A small autoregressive pixel model, trained from scratch.
Model: 2.75M parameters, layers 6.
Training: adamw at rate 0.00099, 28800 steps, batches of 128.
Data: trained on rendered made-up planets, 195000 training examples, 18.9 epochs.
Rows from block 2, named by matrix and row number. Rows with one number belong to one attention dimension. Each number is 50 + 10 x the weight over its row's rms, rounded and kept within 0 to 99. All counts start at 0. After the name is the row's rms in percent of the matrix's.
# v: attention query, key and value (stacked) (model.blocks.2.attn.qkv.weight, 576x192, the v third), inputs 96-191
# proj: attention output (model.blocks.2.attn.proj.weight, 192x192, transposed), outputs 96-191
v.137 127:61 72 55 47 52 55 59 68 46 62 48 42 49 42 45 58 56 76 40 45 48 51 61 56 44 53 46 43 54 52 51 56 54 60 71 58 55 38 50 62 41 59 48 57 42 73 47 52 42 55 52 44 36 46 67 60 54 55 61 56 58 47 62 61 51 48 65 41 34 32 32 60 56 53 35 40 40 53 62 52 60 37 58 50 39 41 42 52 51 53 44 34 60 47 52 50
proj.137 130:50 38 48 45 55 48 58 41 72 45 35 45 61 56 58 41 48 46 49 48 46 53 59 48 47 45 68 57 49 64 60 39 46 52 46 59 55 51 47 48 49 30 58 44 60 49 40 74 51 57 42 62 48 45 38 50 46 38 60 66 51 38 38 41 43 48 38 60 69 43 61 49 69 37 42 76 49 43 43 34 56 50 44 34 62 57 44 40 49 55 55 52 43 51 26 51
v.138 131:45 49 56 27 51 53 51 65 59 42 41 47 53 53 38 56 24 64 41 63 52 65 55 60 41 52 47 38 50 51 27 60 55 42 36 54 48 48 32 46 55 49 54 53 54 50 51 60 44 47 61 41 68 60 50 61 65 44 54 55 47 53 58 55 57 49 50 51 42 51 51 65 48 52 62 46 51 62 44 51 45 46 60 11 75 37 59 38 41 54 39 34 40 50 54 50
proj.138 124:60 48 50 59 50 39 38 49 48 44 44 54 33 50 55 44 55 54 53 45 58 51 50 60 55 60 56 51 57 54 64 34 37 62 51 30 44 62 61 51 50 43 50 51 40 50 62 55 55 58 36 61 59 35 46 42 43 42 60 54 45 56 42 64 47 44 62 53 39 38 41 49 54 51 39 74 39 36 46 41 33 41 32 67 32 67 42 47 60 38 52 64 37 57 29 63
v.139 093:46 45 47 40 45 63 54 44 56 79 55 35 47 30 43 45 25 54 45 39 55 54 57 45 82 55 51 48 56 51 57 39 57 41 49 49 53 53 43 54 62 51 46 50 54 65 46 47 49 52 60 38 54 58 47 38 43 49 40 56 43 44 61 55 48 48 64 60 39 67 50 58 36 54 31 41 48 56 46 63 33 49 47 55 45 56 54 46 33 62 45 51 70 46 43 35
proj.139 090:50 40 43 40 76 53 56 44 51 59 51 64 43 62 49 44 75 56 58 46 64 43 43 71 58 68 40 51 50 48 44 38 52 42 43 52 60 57 22 34 43 45 48 56 46 58 76 58 52 52 35 34 43 48 47 60 55 59 68 52 48 47 26 48 51 47 50 62 48 56 60 43 47 44 53 60 35 58 62 58 39 35 51 53 68 58 52 46 42 61 64 59 51 47 38 45
v.140 074:49 57 56 44 44 52 46 40 67 33 57 66 56 47 48 41 73 73 56 48 46 67 42 53 66 37 50 36 64 60 48 50 59 44 60 46 47 57 40 58 53 34 61 58 36 34 45 46 54 50 58 36 42 49 77 34 62 56 49 19 49 51 61 57 52 56 41 46 52 56 46 56 67 48 59 51 40 32 61 50 54 48 44 56 63 52 56 49 55 62 42 44 70 40 49 52
proj.140 066:48 45 51 39 36 51 63 61 55 50 50 57 29 47 45 45 36 50 44 47 42 38 46 45 34 42 73 54 67 38 56 46 41 48 67 46 42 54 43 58 39 52 64 49 45 59 40 43 34 46 66 49 61 52 71 58 42 56 29 62 40 51 47 54 52 32 41 63 48 25 51 62 55 50 57 53 51 45 73 47 47 47 33 44 42 41 66 52 45 37 46 35 32 47 50 40
v.141 101:56 51 45 46 55 38 40 38 61 64 56 60 49 59 46 50 47 32 62 66 42 36 49 63 73 36 59 43 47 40 57 43 54 49 39 57 46 40 36 56 58 32 61 48 32 68 47 72 71 48 59 51 39 56 46 63 55 54 45 44 53 42 64 48 39 64 43 52 37 56 50 39 37 52 82 56 37 68 57 51 54 38 46 40 47 53 51 61 58 38 54 43 50 49 66 49
proj.141 105:80 38 63 49 44 51 53 43 50 54 73 42 52 37 50 66 45 55 53 62 63 65 51 39 29 50 57 50 44 40 52 71 42 45 41 55 59 60 47 64 39 47 60 49 43 62 47 34 38 41 48 38 53 42 51 32 35 41 52 53 50 49 56 54 50 54 48 53 49 51 74 35 69 64 43 42 48 51 37 41 28 61 27 52 46 54 59 38 49 52 49 34 60 45 59 35
v.142 111:50 45 44 35 52 48 52 74 50 61 50 55 50 35 54 57 46 60 43 36 49 29 50 54 68 42 42 48 61 55 59 37 46 57 42 56 47 31 53 54 43 59 47 57 23 81 44 43 61 46 56 59 31 38 48 49 56 60 40 50 74 52 61 34 59 42 68 46 50 52 64 51 62 57 26 51 41 58 32 44 52 36 50 61 30 45 49 61 53 36 59 46 80 48 54 55
proj.142 110:39 37 56 28 59 58 48 61 67 49 28 55 56 61 69 60 40 39 45 46 61 43 53 67 34 42 67 50 36 53 55 52 48 56 38 61 58 46 42 48 49 47 56 48 69 55 56 56 43 47 46 43 53 40 34 58 38 59 58 59 45 40 30 46 39 48 38 40 53 73 59 38 73 45 50 48 59 67 22 41 55 50 51 39 66 46 53 41 42 73 50 45 52 43 53 48
v.143 081:49 49 61 44 52 43 44 43 42 50 55 48 52 43 42 40 63 52 52 40 51 51 54 46 57 53 63 69 52 40 49 40 56 44 84 34 46 55 61 64 51 53 60 31 51 49 45 67 65 59 51 47 59 73 38 36 49 56 45 55 33 53 59 54 46 39 67 53 59 49 46 55 45 34 33 59 31 48 64 48 42 31 36 50 33 66 38 76 34 45 44 59 39 46 56 45
proj.143 085:55 50 48 32 39 49 51 55 51 40 67 40 48 69 53 61 38 48 63 67 54 53 46 33 47 62 46 53 37 59 16 42 47 55 52 41 47 59 39 53 52 40 47 61 36 37 64 31 34 53 50 35 51 36 47 50 44 56 50 42 53 61 57 57 57 64 38 71 56 46 52 42 43 49 61 47 49 62 51 36 43 62 49 54 66 54 67 52 40 36 46 57 47 46 47 56